Weights of a small contrastive audio-text model.
Model: encoder arch mobilenet_v2, encoder norm batchnorm, encoder widths [128, 192, 288], text encoder layers 6, text encoder norm layernorm, text encoder activation gelu.
Training: adamw at rate 0.001, 3900 steps, batches of 256.
Data: trained on drum patterns on synthesised drum kits, 26041 training examples, 38.3 epochs.
Rows from block 2 of the text encoder, named by matrix and row number. Each number is 500 + 50 x the weight over its row's rms, rounded and kept within 0 to 999. All counts start at 0. Numbers have three digits each. After the name is the row's rms in percent of the matrix's.
# fc2: MLP down (text_encoder.blocks.2.mlp.fc2.weight, 256x512), inputs 128-255
fc2.43 101:472478474468572447480430546472555490555479407494459519469416504449487507495529404472540515463573578539571541450429429517572474495441458502562605437575500515489494506543544436488558509506469370407492402510524474481515566536639526425513541508477483443525489500473499547478455449546528582568568389544448480501500490572526572513497576460539504497592509600471505494434633500483531571455514
fc2.44 102:452509468503422507446518455529532475436460482449488476469476571462450454459441554476471522506528491481482453451487524460445415492423434474481478461476444578481576420553445467500481464515503457425462462445522487433551487524573493523454435429488450508472485545491414466496494494476497491494477444534431504399400511464478509515517437457525526587528477548430525562568448520486568595413488
fc2.45 106:464535486496569548450473540461441407521584546575437626488533561473555524539358523534461433561489469410562588565435526481410464519485642563525539564503548531504497563494489493477459549475489519466394536573501520509439498508450551502557496508537501515522569435520513513491433546432528401507492508484347433434589460523484540514571505497541526442498606548473536504542420427468495499454535
fc2.46 103:453471463463532455513485525601484451436478557569598569540544538558498557494535427526540494483607522569457402424434533573529501453360468519457470497498513502507493467543589465498523477520467536552498452502485467490433542511483439436570571441489468534442489487565479518500546556460474570412495439526515534426452486473632475530518552433461469531519471570481543567559518479508487532553544
fc2.47 101:580448547517521537499557471540581377572531542541488551495500490492595555588469594630491457608500471517553514513473544488479533508545461507458546575555577555561535586477560531544494554480627440559519466529477529518455554586553411551589542469438435534577468512530457490465569492573485469492548507503445503613545493646496557475507588559577512494500523536490571465476449544570541448475422
fc2.48 096:453436543476480513417444419520453459541518530527480510524522488508485476484513516452510466479483487558428439496414428456439494471399480459449437434442513437556493511362434500478477531492452448463482431501481425421486404428481424465488418466399352440469502419512425449492530428448484526531496490451383480423511435488557412445491471542425452532466471477527495481422466485515491431471447
fc2.49 091:468440544614447456484437522440462496526490463457480474589481502408540523518523501404583539550466521576488532449549459530498500441536447443529504436442473407472519544454502449543575506541500468432496485509469574476463495502505546555488481584496518444461577420505404418499620523601492446515449572438469558437478400471507559605486512540560565479518521531491524512428539472402510434519535
fc2.50 100:498464509484476537588399511402477499467497536487568559532525510555602512396432519533498542547535563548465476526553519528483559441461586522535609549539509462480539524507483404447605424493486507430541470455543500530517500501525485486508521462364600527446393537496455477575521593526518528458442463572426537495557607527463439555576545463501574488543529511419467439552530468565544506485468
fc2.51 102:469529520481395447469447466503456654431523511495503449541549469606533484486457503418472591390586509537416565406487460553543437460441509493508560492547484484490474452560486518625506579532457493551497584557612510484467413518540547507448542506490495504505482473562439530462418494520531570527456498510529472533521531501548511533486499459439545437422412531457480454486537536501528532541426
fc2.52 103:472542514577552341513503486562588473549579505520389511542510516446537535570474530413570481498494489448525515521516482470512517444573540546546523477476540502508490486566404537488489381494496581557504428493496427458534468487537570506508499493486531478485530476590487425516489562468515431504460555424475470504519503594437527498471471523538573597502594494464506536508412430411518530401517
fc2.53 092:484611458490487441518624512523511561457572532510550448458466564445599600385540567569386520508493574545520450447433511501453486451372557490462536452537589539531545498564426428514462456561503487439554450508477534467507450515510488486488408494431389405553511572503542427536440547471546471537465532452505460542516527513501509481449542499414486456505447583449496476580518518509533457418488
fc2.54 109:498537534507553467562605552587529553572545484551445477539478597580558552469496494511542495504517468523440573573549571502564508533461532534471460550528492423483472495499509558551534535504493497529562492559554530492626520503443474494563535590593508516467520488489541549489502507530476548453594526494567527526441544535476526510588466582520508538507544563616577531545509568589445518588570
fc2.55 097:504536540520540560557573482460549483452442332461597452487489497554435469447586492539465461546516500505533440574475417452488575598490448482474523473577508419418439516562532536450465573537577470457480464460454564497574597520541491487517566412489397553545571493429533514522573466593545597458596493519569543512493492493549448416516499453508419532491454546450517448506559528541493504491480
fc2.56 096:487510522515391516398508433511425414524486560608435444458460414360436551543497576471437448491441494495566488473575542413455504463638457505504525526563455500454516494375480467339490545519467434517552544503455522429572500504560465514440489455438569578561455647471501512511465528472459454560532484487517578495445470501518508522587505462524520523520409490462576590506429521458499563591543
fc2.57 097:596415427398497553473525485576574487478532528458447474442519521418526531577506453437486446543470517456466477506527627510480416492435497545477443534491450495522501435536534456546472568499510424520509550479531522541524459490397583522510456534458472481531508472493506504544475445544523409533520420526537437464523560542523432516516487421456457523535453520507423536536434467375398495529580
fc2.58 097:479522487516409446420516566496520444562463503389514543513536531507616561521557558470478469479387457539489528572504479605567527517448449458490542457520555453533527436515496503531454400504572502445492481431506591399469477502387459481550489451523363552485562476491544529622461516412530477499549464525454453487473382436498489490563464562477465554551465570570508521504540567464540397381427
fc2.59 106:538537481506489538565531553523562469506504577517559545481553487530532551588538482532474500568476579528548467512556467504479520520556457460489516525603564591537467525509544528562474473481460457478475503531514545429470479486493544528445475501556507479492456481511527525475517531474610538530432542517512527553480657449525382448543482519535490495525530533475464448584545560558428545515584
fc2.60 086:617567482480528476582501514505512625505505526548514568538457507531483537544485527501467481490498544485567638541468515470564517487493503483505502499500505551492495458533509503527505521455534541454496474551494422415564526441418500525429463494514463476462537461522540471538502475419503482529508563483404510494452564508503483586440456428367554511532538447472549499541492484532560529502461
fc2.61 103:486471499520505535483453596516467495536441549529539525544451443526555577537495474535514448376535472535528452475498516552483491494526555528543487600601539559456503477496507491527636542477435464494442488480562497583454410505608452475513522537500542554488456508577478499480602545515512553520582610539535507496569571489571538601476479514559495457520603519528562558430566515444494503591526
fc2.62 110:545440535440535488570500601558485524509528496539526555524464537537562555501544493483520519505542430567573533555547534533469550486539553500514538491575469575466514592568480532524587469518550532507494526463588586519520450462546568485443574501521473481559503473484522521480429492498619457498524526533469555518527541578525555532650466552554424523556444573445529498486481535487528519441612
fc2.63 107:515533416483467509415541541473437489439476525458476570506489452512559489416505476462511499526526529456473473498447522571351521484450462484536497401510419472526528520404562474577586497456559396422471478523521463513448513527450521497507480528485559460461467502540382539639495606478438536485407434500379548503518478534415448569450476489506604547417521530482548500513541509418582515453523
fc2.64 090:502486472395481414458509477437507438461550496474530527464556526514442458403452503477453481515553465547517461459510672416541490427518551516455536397628445510483499420558518450550494514464426506530452464493510515461461484455451549477570444575454559467487477471442455502497447542490540510574506475510479500506525491469469552503412546397480471495461449436480520499463404507491561495475438
fc2.65 097:507543568477445496446549536464547568450481518590566460458459467444545498550509570518459486498539467490561506527526552450594577520547553461500484537507527459523430454378501506425477415440497495448512491453477515574508514430542502540514519548496530486482606430487581495531428453472458544578450475533559551446452495499436559468600467433384531511537505473518436443466451459599578522523472
fc2.66 106:550494480545494460461535503537446553506480485531479542559522556469480382506520569571472502529546598457489513493476510505398502502515446517522451482492511475494477462392471488455515438476464627429435391538503416505551464497573535503473461440531559497461454473548465476476429518431486482498465441436582488505548469442400511630420457578472559515509531528494549487548436541450483459460454
fc2.67 101:555503499502503419547422506531405514438519579494471411540517533583519594517545487504543637555598494571482552533470503532528510533574528570511560556509580479527458453560531541537513508536526528473499500587555525535431465529525504492569474537461535500514507523469493489531528588491560599526530548586583505568534492531540594509474490531407562446472484516475471493463604476590529465499556
fc2.68 097:485539460532523552477389531517454437598556540496401511530378503469539509650520498541517488469580538481472551476370435510545526479513530455472437490474522458542443578472539562460487489460557545509542402558535522488495499614550432574547536416481533520617499530441446473572487619527447545486493493587563512555509471492548368560421512586413578439523509493504536518441404546532515523588472
fc2.69 104:432445501457585551511468508451553490508437522515498615454379530517493407420530455460364604485524510602525494508497482493536484524488538488558514496545491458475470586474486488462371572525465520495479515537512533484537533594522544461415552512507441522462534591472478482551426493473509500509472526453505433516496484420509472477543496469571428488520347484563533535511535478478560506492460
fc2.70 106:446421442408550482462473489454550482438410540489443461466489534436513534502587395455469438467502457530498534547545527489451493508533409507510539442454511523499515478506496477497477461553428325488517460491502539545444466487479536395479509448540473454437547460368501482532584362452601625442535512541531408522456493457521495446570457511635493535457460497500570544437546512427450523558632
fc2.71 089:526481468576545542589529552503556479500467484406488505461557535555553548451422531495574590499503536491535498540487515485494434523537542587604517536616437562524504621494591622473525480473472519509456635505485481595521519507543531509409475485477498443491505497427566477505427471495625515463456460542431466578564550536596491488489556556557491419536518477520470494470438500539523524470586
fc2.72 100:539507402495492469463480458454520547501524437455487414483488401483456496482431527475427535513432465578533453463516548504542465456512563433469423424519468489391530566398486504480403516485406560539535485459536526420544496554485557514624552571541506460429523531465560497478447443418476482500586535455435507452393405515449440501489461463440516453433366517519518481537449515498535510440483
fc2.73 101:537538514487395562407384476507624534567400492450507548574572479460494482546525552453457575513488534559491474422540515533555477578436508424541572487489406520539455560513502530447422509468564412420546460569521517535452472437522548557576543530471493569560531526531555593489497556571506457508557520502539649464509534552497464492525449468475435545470508483456506420537478539442504464521510
fc2.74 098:555582512604560426529562651586511506512453483573444489486561517616545507504485446486410573480668526607514575496559497525518538512546517482492593567599528539613450510501487584524466590458509430488485560482474568502482528524517559564512542543499503496502532534487552491556444416460560453504444540530580501587510585564486454448480491528471533425570551529501466454532471594517559539610588
fc2.75 096:459526477464567522487530539596537565429471455531538479508528504507451485503630537455473514501433404508491382534433591462497565550460535574510450571488476483406451418482467477527558489464410528529521449571530533525457474451507540520546502450471460570395476477445488445475522538508569542468410485527590556471484476468468472484543405404487553453399513451497460599552474524518540450513452
fc2.76 109:475533538497479429487535449504494424456471424529452474544497486541467490376498495550437527472379519505424470436557540540449457548444455493463390426564479492461415494513472413432493483475531560425477448457492495437472430599470483577451486528441464512407590551577427460442392536490450502515506425494574481515446463429454441525516517468444456504444456567472540586522406434410458475497518
fc2.77 090:600520561499458574498518441445434506481462426429545511599532532485494493521547515474548468437486463473533500486547493599493482481512438457465532520556430449608378413495503508468404460459532487430598424428438420448560607493566470486611488556532473493503529463522593591528439525441539505571514385474560478405547564524572483513464504586516553561485472456535457487447525588448453467522478
fc2.78 096:463588501420537418433427442522548371472408447458489604487343497510545451495456492525423502440435471484470471467490480494425529485467525595420462476589523490484487508478488424461531491506494459546521504549562517483560464545491460485448381490493604488527434468455333507466471477454482473430506469549517547465518479466461436556512463463393448611518536545479510565459561427489571546545451
fc2.79 105:476541584548540459599509527480542504477539581528513499427648437569490510496453453532465508520579451474488495505581441501476548515566525421545506458487492554431478451448516583499457560479581414607491418415447514564438531498506546535552541589549454560525484527479599500577380415543493444477557541492538563511515539569523441407460499501592588442469536545607517478449414448486398505509539
fc2.80 104:481420454467542487504506512432506396506491436462519529441441465476378520407428465507428400518405550511499534457499499401390466401445445502478497504465469460418469533500460467499479513507438454462458561435520537446383411472402467501554562462432501473509470452485415510524442486421508432532459500388502373536497404563408473471565538496468545450490448449509421500470485445435484380530456
fc2.81 101:445414451521510459449527445416628570522475510427608505459500460439488567373421565537462445451471472563485434573565487559542492454493497523534551463452468523497467579438555453560473525533442470528509536557518534424386474421515535497504549550467500409431470569553451465454473398452545534540532528506505441514521522439471433559559491530424454517465504374554516548470385396460543496510544
fc2.82 096:537462505512544467448517539449562563519483560469476543453490565497537557465498472437408500523481570493530584487529509470513467506480545482472621466591535525531461613593531540514357593561521414434467407430485545423507527458422559543495508531466488526488548480477444619605442449554532505505569545521502419541581521520453530489528455516514481480550466485586593553507492447470508500541559
fc2.83 108:465425455519468455517513485469432540512495469478525438461484547494428536490503535483482498465507461509431418440510440544456436524524456515510514509482446557396447434533496564549555404460407581484447540431494371478499440397506459557458530437468492474466453487503459393423468522490489515524512478457580520453433484419562435479480542436516475408529486484511456467559485454518516478461509
fc2.84 092:568452492494474489444464501556510526459446570549484449494469470465440487571535411516446452543401445458508449537493493549559581384492396491497478500502495495519544469428435584503481475535538588465482507481510479439594533560588485538462478595498503483472544495592515434476583554500514518444433515456550512457526388477437425498548487504545552613449446440439490517510436493467489468498518
fc2.85 098:430564502370550526508519486512445478542506525508497604518463522614487514524436529546533467481564589475498577462404470505546565512448576469487557529532529522385480510575558572561499573552545408461426432559572511569455582519557568510422543532495367421616443454451491489495508515516494575508506451543517481466644497519524532545583510538486424520450376479553576481587493546438622496506497
fc2.86 103:480444548552456360509483481478536446455508521511513514591466519500463455505549374431514528549409462567532510481501598443461581468587486496457462449522459515595459411450511409459438486487528554464492491532498551525512430571431546507555480439479450539500464469528477521451655545527470462480473523461554494459501488579423453484434496526523599562512497482438493512448502556496520435519523
fc2.87 099:572473494427466535474610475545508516503470616500583610471432523447473480620534460546445520496507553570555560545457580519573525541497552533466431568528498530511511478497520482539472495453594420549542490548539520584498604598507539427471555450572430395599465494486622573536456507509539500599437514573402465512584530530545503504564465509479520546562510580447511499491489479462474490499477
fc2.88 104:557505564464492514492496495428458426450518519503441547636550531545460486470559476538563539552515507499531465541500440535492596521517538510482592477460430488512611624515415443544607518458576500376553470487508550423557490461518535683499504556417496489508462491627508548499564527563472462431522470439473569571511457578464506563528439529595479522530526557475598513573478537554521429398482
fc2.89 091:445473488427517474534538473477483395502487399536476604493485495465503482383480488530493541466489521395453524515344508334411515493505502490473517476429514530518536508542449504511555471458496493437524540531424496563538601493478543481459529573481561570400449476497540467572501465514512428478424466600584534469493536505428507443516502488481503546497487455519544541548575473470497589469464
fc2.90 116:478411529467489463464519482415440462475497489485493417485511440466454464440547436564491468465508444469452429451492457440551507449446578466455460496469525394440444412486426446505499403444407427475437523462534470458478474348461427462510423437447506507420507418409513486490495452461565490499494437454456350475518444456501466488452562491495428432486508435485423416502453488456504457476447
fc2.91 100:526492506528538543503533471564564571529511512515421492603466508579511526507501509531608490373470471455440490508497529567523464515446507553562450506453545451425488522500552530516502500458493631599554604460462474527525512478577475525580570472552526503436398598525446467434530548484501607503467528530557500590589484561650576577543508540515483656496483498474492454513527515525514532529619
fc2.92 088:461524444602504393487438533489505561505499547473483450439515496441533445441436554451498547518511469479469477417550496510529529555446458477451511471471480491459496459547423478455492453433483534519562499500528488520614453446559449519469593569485507597603557509492493444530396540493481423508566472468443487480461520493423453509395466524380597616434567527463498533573375461494533473468551
fc2.93 101:558520457537555536491544507503512574587556497468575476516556449504514472536400559489451533476491511494542542406508576536473489461520605466589610540480546501504532572514505521551475565454515551446522504482455423518499499499542515544483524486489584497517563531548514545475517435515470499496556517435453440517543479538507463599543565505390528494488482482486496361555371436542448466477576
fc2.94 093:451510559493468417474467541528499534501459567538449444455468482476604425513506546485486493482488403332503534618478503458485572555474427565440428511450456515518478487492442532494543472428453520449502412549418490549373533393457495512466463509554498492507535488491485410470518523441539474439552592521575528527438470456562440434508542496469559497481530435492431517456487472479400558545489
fc2.95 102:424483399496428460514526490421452466489471520449502472513459513473533544530497490479508521538456436503505452537526453530544471532459573475506558449523549485501591434502450439642524453470459492441468504567523458417433494516514473491420519521479481489454503500507479461503526523466589473519463485510523475497503511492457526474470508411535505461449466548563417472507563368425524454448475
fc2.96 097:499387496556424472545472552517446534445446486523461438496487552416482447540509476522450608431475541519396510441537495452477472426454481490511589536405484547477446527494548434522415475521478514522467486419536458515366505435533479541483446494467503586462493552524469459504460487530461558518469486424603500494437522509530445487570566510499573467477475538456493440447544407447554489526494
fc2.97 103:530529488598461553525564462564505631546496582499584476562596559526523498467547564608506523521529480534468518569550539557538491501508544581565513484527606503484526616541490540501490529523537559550475568456496634503558504519557540476457518530546478557459523564565583512517487520431508580519497548466455422529484498449477611538555442617497522482443503485529565506496524502571503427490504
fc2.98 093:411538499565511420518543495480494614519547519412542514480546515556546481478479573531541485519509495555546426438455507584478452539586553455480541560524433521524518556595491479575568477548518412531546539469518465432531458494438534520554408477462539525496533475430457587557475560485487464540515544509469411461461519428503583470525556534504565511528542486457398494508525512512551529447481
fc2.99 092:414516485490617497506495518573525528534574513618493474468522560471531523561569481585423485404587485526490580455569500551369527450596550441526520504561488572513464574479471473437364581529524455483424401539423503491543494582453462480447437494511439449541530556601544490545424485590564421524520649412549459558475575487517440517496525464436552518556565493606536516427473561505551585529572
fc2.100 102:543408483517490467526527593505485524441509551471543521374502561445487452487442582496433570480514481508465440515505435488591555481466499475450521540507512505509482385516491425553494429530434461493552551400533520463463482403530490399509558479481528465499494502460506521600470488487516462534509559534558499442547526456524481511519533529367546392486462517503441499476501521473412482470454
fc2.101 101:481494527544415586389470438503455444504486420470536574509526537493513490564581509526527444531397512514498582445519487410510444430527469478495566419524461482520590615500472523481479525502502527492552611445489584506477447545475507492432457522543396502528424492478488476500520500445539405456541485519474498509411514556547503481519476392600474520488479418500508571591426427569499489466477
fc2.102 106:513538503395563545491509497536503560467520504449545568547480491516562455490532498525470554498501575529615558359454488324593486503470459444465534471510459493538440491483490618497496550513476390479482403493494542614498519580426626467485587470436466529556439508495548493490495570487525523490560396526461492521503594473466491488533492471553502576529484549528511549496556565517536538504463
fc2.103 104:454489498492512491530502467551585521505447431430480501561480483447543498568593434546580450455493506573480529547443469470591515559480440567536441477506535464520457541495499516516531542568525490535572543496494520499601520578461538507583530464528470491597514534545526608500681502524563515507474506472420596547571453495571500568497471610484441565455547581582523520548558586474490564555543
fc2.104 091:514562586500479472499439538578584493525562527503474557563457540466472452543459528570493518508518460474539463514593410531544467497510478509472493543527398486510497455614451520464522489477578567546506424570505441514524525544601554560573462599473542573613513555600501469446567537509451511501499469490482648537542524494412517522458525496456459558529575707513499488416575543497532493516424
fc2.105 099:469519603471377469508546414498540496533538372515512438516432501522349507478506478529501434541451480517488461465564502422489536587436438502526537482417515541478471497488527490382411491557495460470516477497584476424426462481480473464470545471490517538494547490454547409503520360495518514510460541407493529491397485433360461514462531508513609493509502467526487458519512474498480515470514
fc2.106 100:466445514412472422435465544405563484497471509614502504453403443383528529495472523512447463502507538535556576514510478432585431482486447527471435472494564507498463472452536504425416508487477446574476512468530507580453462477548566524417401435560556495518507549406462532477619458494534477532496492515538548662532550509550503488552436474542572488503452478590527551526458422521570559534573
fc2.107 107:522529419523530499459441532555544457520482463567454587525534557584477535450475543506510478502441521493526504475434490518411418465471496542589548576553472607466575516565486584592470600520567470528420445471562537481440488460477473498480544497469434524561504533465439540509469515531535562539520438558401497552513470537521490584544572511590415578572421536444557572570545561468414550536554
fc2.108 099:511549509542513511586423509456550510574595520521564500509473470467579529502498440528495520539471421556507562548506584551483608532524558547586551550529555524591460436471542513490459488466516510467490549550496556509549551536545492476530519543516465497407448595470523544513446549389438521472459476616557497556475539568572499510549479552521528454533550539375507541522561502601423544540471
fc2.109 101:543538538549422463477583544542549482468541517517429423670555477444492502438490531454546476490361545424544485524521589533524451423454538533462542533482520476523572484514457466501488464459576580593498556497467552458505525510490508568581543558524448527563506555546571496536452623515521422472514503508457589511469456499490513537518485603385499517446492519479527412498472516504521482415511
fc2.110 100:434478572566555570573486546534567538498626479504488381569353473409471437582484512528537506504534568463497472581519446542475460544559532539547539491431528517472480574514477532448544445384534514527491476488516542473546436453622460528542474468460548459429500490443429547528599508518533499530468541482482480553585466501533580582532578556514502538471513481648482445434535480488449532493535
fc2.111 100:601523524577516518522351514378562543493431492479519556467507472458495500517574479542530455502459452561452512486547540468517513464543530493466515485468572453557488522482550578463496558469504542555497493446468453568494484457537466558554563523470505532548407587533465447426520605506463533499427490571574419571519481523546436446485592518516568572486530489447490489389568483442511526566582
fc2.112 105:487475527528546526480423516440386478497455572508550524467510458550530469438566427533547475494528471436481500469546552454385537457584502571509528560458494464484484381450424525492584494462411468580468482565536465546518488552561489487516510517441605454523485465422430441487500515553443496458455492483474451460580442437525477522456529461435517437508522507395457527399524528485541485498497
fc2.113 095:489472529456528511532484608531455537488449521389595507567579459511497391559641460534528447427486546609465484508503449432477464496522520530535477438484541466467497536521480516477463537498510536522525487566529396570565565552459507502468398414455544481513508599548473563513599502510535490482528427538505474440491510484490551602523520474453506474490540454414451449542489633574504580544526
fc2.114 093:489468493468481485483521528557428524551500477471484524474441485530482466524513528578415494520533517367669593536498504391497435525512497494463501539516502451445513532389538557471485566541447509492414510553513484528480491492420425548477503540474579494525520456456454458493463474489577507443482505534503537501530502517542570451557482499428610407469539436473453453518483506574508507552464
fc2.115 107:501607513479510475559567498484504587532538483474504396487538540528579575519524562541522493462538511471515550513437467576522529471616481511649563506521574479576551429534454384584550475557427481495441501524479588483455505529607522480470490544523561496455553504471531508547523522523515412518587551456470469598519450438553497565525495537586553457576542497540496451512520487529504500493602
fc2.116 095:486451488553428476567506479472413478412460415518408522479529475429454447449411443506516546418414524448461464557561479469537460467396421503499407464473479490495495458480526382519548565544482423442482533455511456502515454443541505457459535478508482497432466503529470479412499554494545431435499438493396426586510487446418498401527477515483437479478491493476488534475583465481445558541493
fc2.117 095:580494547409410518530450483462479582427497475535489528566527510475454467424489443493578572515492554467461481493430526453568478528401537468486454489463469536497507515520487572456523573436485594480442545477430475552454463516590469529432465516481606498504481475469477477468513511488536505528431499592590616544514528511452452473414497538502516529536484529493514505526472570557578579540536
fc2.118 096:498514523552550505509451443546548442502589422465489551425542490494464513484453478487477528500485475548498519581466441338482509498517446486513437484455443468459436516495597431438483572460520529458471553580452487524473477500481475483578543577515498462448436523431501499495371428518444373456417591483499499381481536597499469413486516497457526441481454508558463490452465442490574503502470
fc2.119 102:525552496494514494604484486519431456426564536514525494508490608454513535507497460562566498592472412414444519557474520469519481497495520564485452526459457532477433488443502477520539452530532560594574563459505512498524465454511519479496370540492583492488504465471516415446584545488525578445457619514600464493502551500440526490543500455446593476502585484463551408518513481594467497503443
fc2.120 098:500593507480526507523576516486402481502506568535447532505539452536572603531478542500434522453506527485468526544555501569554596480480546466594508464594581558527480485543404477505509423472446459495525451500471572483541452502581584523484536576538533547569522462478536510459436470452560578549464461485391610552442548517471475553481598457496561459459506485513480519520401447443478443490516
fc2.121 105:583542559582469493492455532463569494523519576435494443561498503466502432544509470570556524470434518553487431487464576510495478586572476492442483460553484530504489524398556525495507438461539552553531529593444417506508514536514507449566535551438428471476418531559480508442564459532486591488489541464601572507470492540503585429454562503459532647489497487510563469443539500354386550609495
fc2.122 098:500538450478576479611552441406525408476458509520453466461570474521528586521500478475559602535559465472509384453503466584500442468369571496503515521531502439501510502510455483571580510362488473524406428482544491453456466562520558457503552528496510452439464545517481530535498560493539589401536486560526456458517616478470541578525515496419523465448532546440479468539567516533490474539487
fc2.123 098:604566514470428558496478466546467537446428493483446484519445520517480485548528468508498533490503443479448479499454467464495555461496489460457426477444445467471535557416486499411451527527618582447463500421586586542444568531542476567399391532523528556527554465546490505533501458424572559513579390571488578545457563573459436504494528422494523513497533500450493569420423478595488471522485
fc2.124 101:446605607448513498515617568501495446560558453455547551516491624429585499479451575505522520424609512489452539519473550542509452497511482614490524504518505491546537515560461470496588456559542481491583487468498501429557439539551529476533448521574665490430470508512552551579535563530557542579552546488542411477490575470499646534494415400515515467571561517517552459551583536558556507471507
fc2.125 104:586423516429488483510525483521468484457573472513559449494455530590469477408490425476482520513594511517477549479459550351490508525497435473468452370437434485380481630453578547398573538543628504552462568459566514542509509481496488498547433557474544490466462450508554508430488427502508658511470439571479476434449491594481495495523514445437512499497444604499548496491486463546527443536479
fc2.126 099:512555470461525476516493418495485500557558496549542542475550485528545447570460508414512463435473462486517623381475456523497458501538475487456449417481507456480485444455545503472494486418433468506515532563433479555445492436431587582591529522461543410517517494566468554503492493529499531463389564518501523476405516472546417441463475500476547519516502467499529544463519538474428528592514
fc2.127 098:480489493479480401517442503546578488487508540502448423518524472504508561526601462600566480518459504604462517473541492574496466583529549537454448591474648514506408435518534551507460422522465553552422503495474434571457470444379383398413482471504461434447482533513475438441522548461517538526499578498604442518540558504587480526529550534563520543540528485483518514439451513493533557503457
fc2.128 094:491501390563457452496429520494443534488473491517502377481436490467477493584474475506487416397441538517467483440512488411471556426568407439498435448415468492431527491527441471456542512556530470485608469487424445525562456480584524497446501501535495526493539540505466447515391390467493535458464568485524502511438485466485398503562445412538562530461564503398541561506493441474438503478463
fc2.129 102:480502478520475482568437482409585505524592533444505481540522481444474485487501536454427477448531508468503493373488501497528472479483422496565536535425511520549452496506493388456449412509429469460541477434516466398490465415496548460537444501450509541507503413523547447422541576517391432462515531396500403514476442460498497562392459558481579500617551501488484509409540488424600416491515
fc2.130 094:469444618484556518599443490420462500480500459594439568480583508555442386479435490518488375534469399456556528461490539415437531456433519489429504525507457397441517462515479491521530575490445507494609489471445530488555501433518467448562481475535578446376442524444454443533449598478474508549498418493414494584384463437375504468429576454655504563476518472464449471432446561486465467460550
fc2.131 104:505500492531561525513423505553529469564555497386498427455524501480410517512447498479529559512495337489473481411563506524497439483537491511477509535482499471441472479530539419518436541443462465502525437430476441476459503463445440315522376512414513533503475445423498421529474561465570472557460557487492431460460550534432559500596463464467486472471522461467516538484498440519476468555620
fc2.132 099:471525631518559555499583512505483495512498565434475470536545542505477504500545463453550564490517398512557512484451442509469535529519507519530496488384525526513542576580475568519596470514577425572508536563535420486547471387443499593487541518577473429569527446546533506510501620500539478527469583527554548545543482566511517497518588551504500473536544484551520375552483533483554507444502
fc2.133 098:579621522539558605501545452397585426550537485512564497420493505442498545541550565486506449512460489428585561523492499452517594582521446476492571525559504467614409534548497561489504519502560523540486467476557615516443599579406433602555583572537415459527464490604649419569466508440510482488474591447479517569534440525585534444470420525559611490501529583510542480498478509573532496454520
fc2.134 101:497498516441462487454487442537547413435466384493494445438515490523458419500580457516420565458503564505478527418484496440513435478588497400476490383480452485435402506397469562497431511466485451559529475496465474537521485480486510447428390568468404403521501560470440511500541416448472520505432530512568477568469536558471471346492496446467492540438535510522506498525551547530509485437420
fc2.135 105:399486468610523411527491390527501497527557545511501420580547468458396502457525562459516492486461405520470438507537531493568514493541499538524418531518541458506537433537489459413485407458514617462528462487591503408420533511510485453557456523502576489479494554558461594520550524443449506488522512484505443459484520433397508585479507418455479505525553529534435590468388574476430446515531
fc2.136 102:571512582644493400523562573532504463454521435414475463587522552501388543462487422586533448507506454485453498484487501488586542467595442424485435474492474468444454506439473538477424461505565571541535559439466403530435457444409419501475521545517537521407510409445526505450464556509539428547489529472524529520381437537414453466500499539514527478554526584574590478436424486488483487491542
fc2.137 101:485507559474450478498514387508475485514494541508521506437447503527482452541471555442485510463529522498538447472510494496423536469535478435474525524518420430350363462478523461465556507443498496583514483617442538453451434405500588500493492596482560450471536573492502564514448496577515449608419530408502501412480555425547526430522492455493527468527460389503512436462474456487487428594445
fc2.138 102:484530548456500544531488444549499647559440476425490469490513453612551527523452404454475499391591558566497536407471429482481546516470491504493519494380485443432492467526446545520559512541464360495470467523524439554550533457644476392549471533547569529531410536429493591560519548473583549427560486565479459455516536489460543455533487399506530473491491572468522559488665554627489532413555
fc2.139 095:485519402581493481512458502488450498471441509457518471551478505577554514359482543527500490437471416471398435532407556529504601355466475475505601492435509442467531506573529393468421472510463445398561522439493484488516469511439565391493433505500393514499504457372503552546440467507504482519457459488381400364538518494494522523535521495446481501521465548456439497477520418453405507540506
fc2.140 096:542469510466532531398502462480479456430551521463587481507520544443530481545470412522483440564455532518552549496465468496404475397541412517470496493384530453496607541500512530500501619553485498571494531501449488568537490521497541459432489470498508410533443481523488448464556503498435446566441476506560516656526435525467516489489434529502401480580445501416515518481514604495593522523529
fc2.141 105:413490400485473514445591518486526488516539532484491433501507496438430493492587567631519554482472535587500499492538472537472463448546556561574563463470505472465491540508481449445490543483436619477448535606539464438569460584487367487479515431478530445564510533422449513517618532529498515520457537473487513601470426497580469592400523463469461527449541430520582522482509524561571504532486
fc2.142 105:478497561546473523518509493461509389516457505526570528435491432501495442581429542423339463476511479454535470480572404479517565496538548415521501580511450488425482470536493520565443469520454497496516513544451427441518536442553461496482526566563567499470545525476538498568468502546541454480488552504449575420479539515458534487468521455409565445479545567526499561478452472453545377505535
fc2.143 094:459553504516476457461489478460504515529521506535442372505582459466491605530556468463593424593496487509498457522557408552532508510448441504421426432492520480504513551453463474575515428432513531579540501412447505472470490504411437487433559537448459421418582482571515455545566509508445493489564566454557507450388501443482442495480514523412446529498600471566504562495518426529427424535480
fc2.144 099:454554484481490475464407590509503485526554490485478456565490478447575542525532380454473534519517468529573518429536463480624629518496525505550465431527512506546545477499482536424456460543510521453490498593519483575447479513593497463522444462506510527472486582383473518542521449479477466510501543482498438482529553522474491497458401515450578479469498466467557447407482505521550568617421
fc2.145 098:459525471515573480488548505458482535564545481369466553561524531523443480494500600347496519522421506429533479504437481472483536449382498561506470475477479476497560480613461504488527574583508573431483458496477404450566462486450582508570439518451399436390509464508491491496512488497522485504487460531407540461479512513431527528472482556405516486553543498482493475528576476462403370448437
fc2.146 096:510470540544481562417418447526498505484495540550404545462415474480453418518583467491551486488459509455473548530510604462415541473554499562481484426432449541603442473433488525468492498491461496475600484413517484475459520473561496391444459529425561565504537500511479488489503437541522579519506571412557528453511454445441519566514468492478446478478538520493518484541528532419496494450451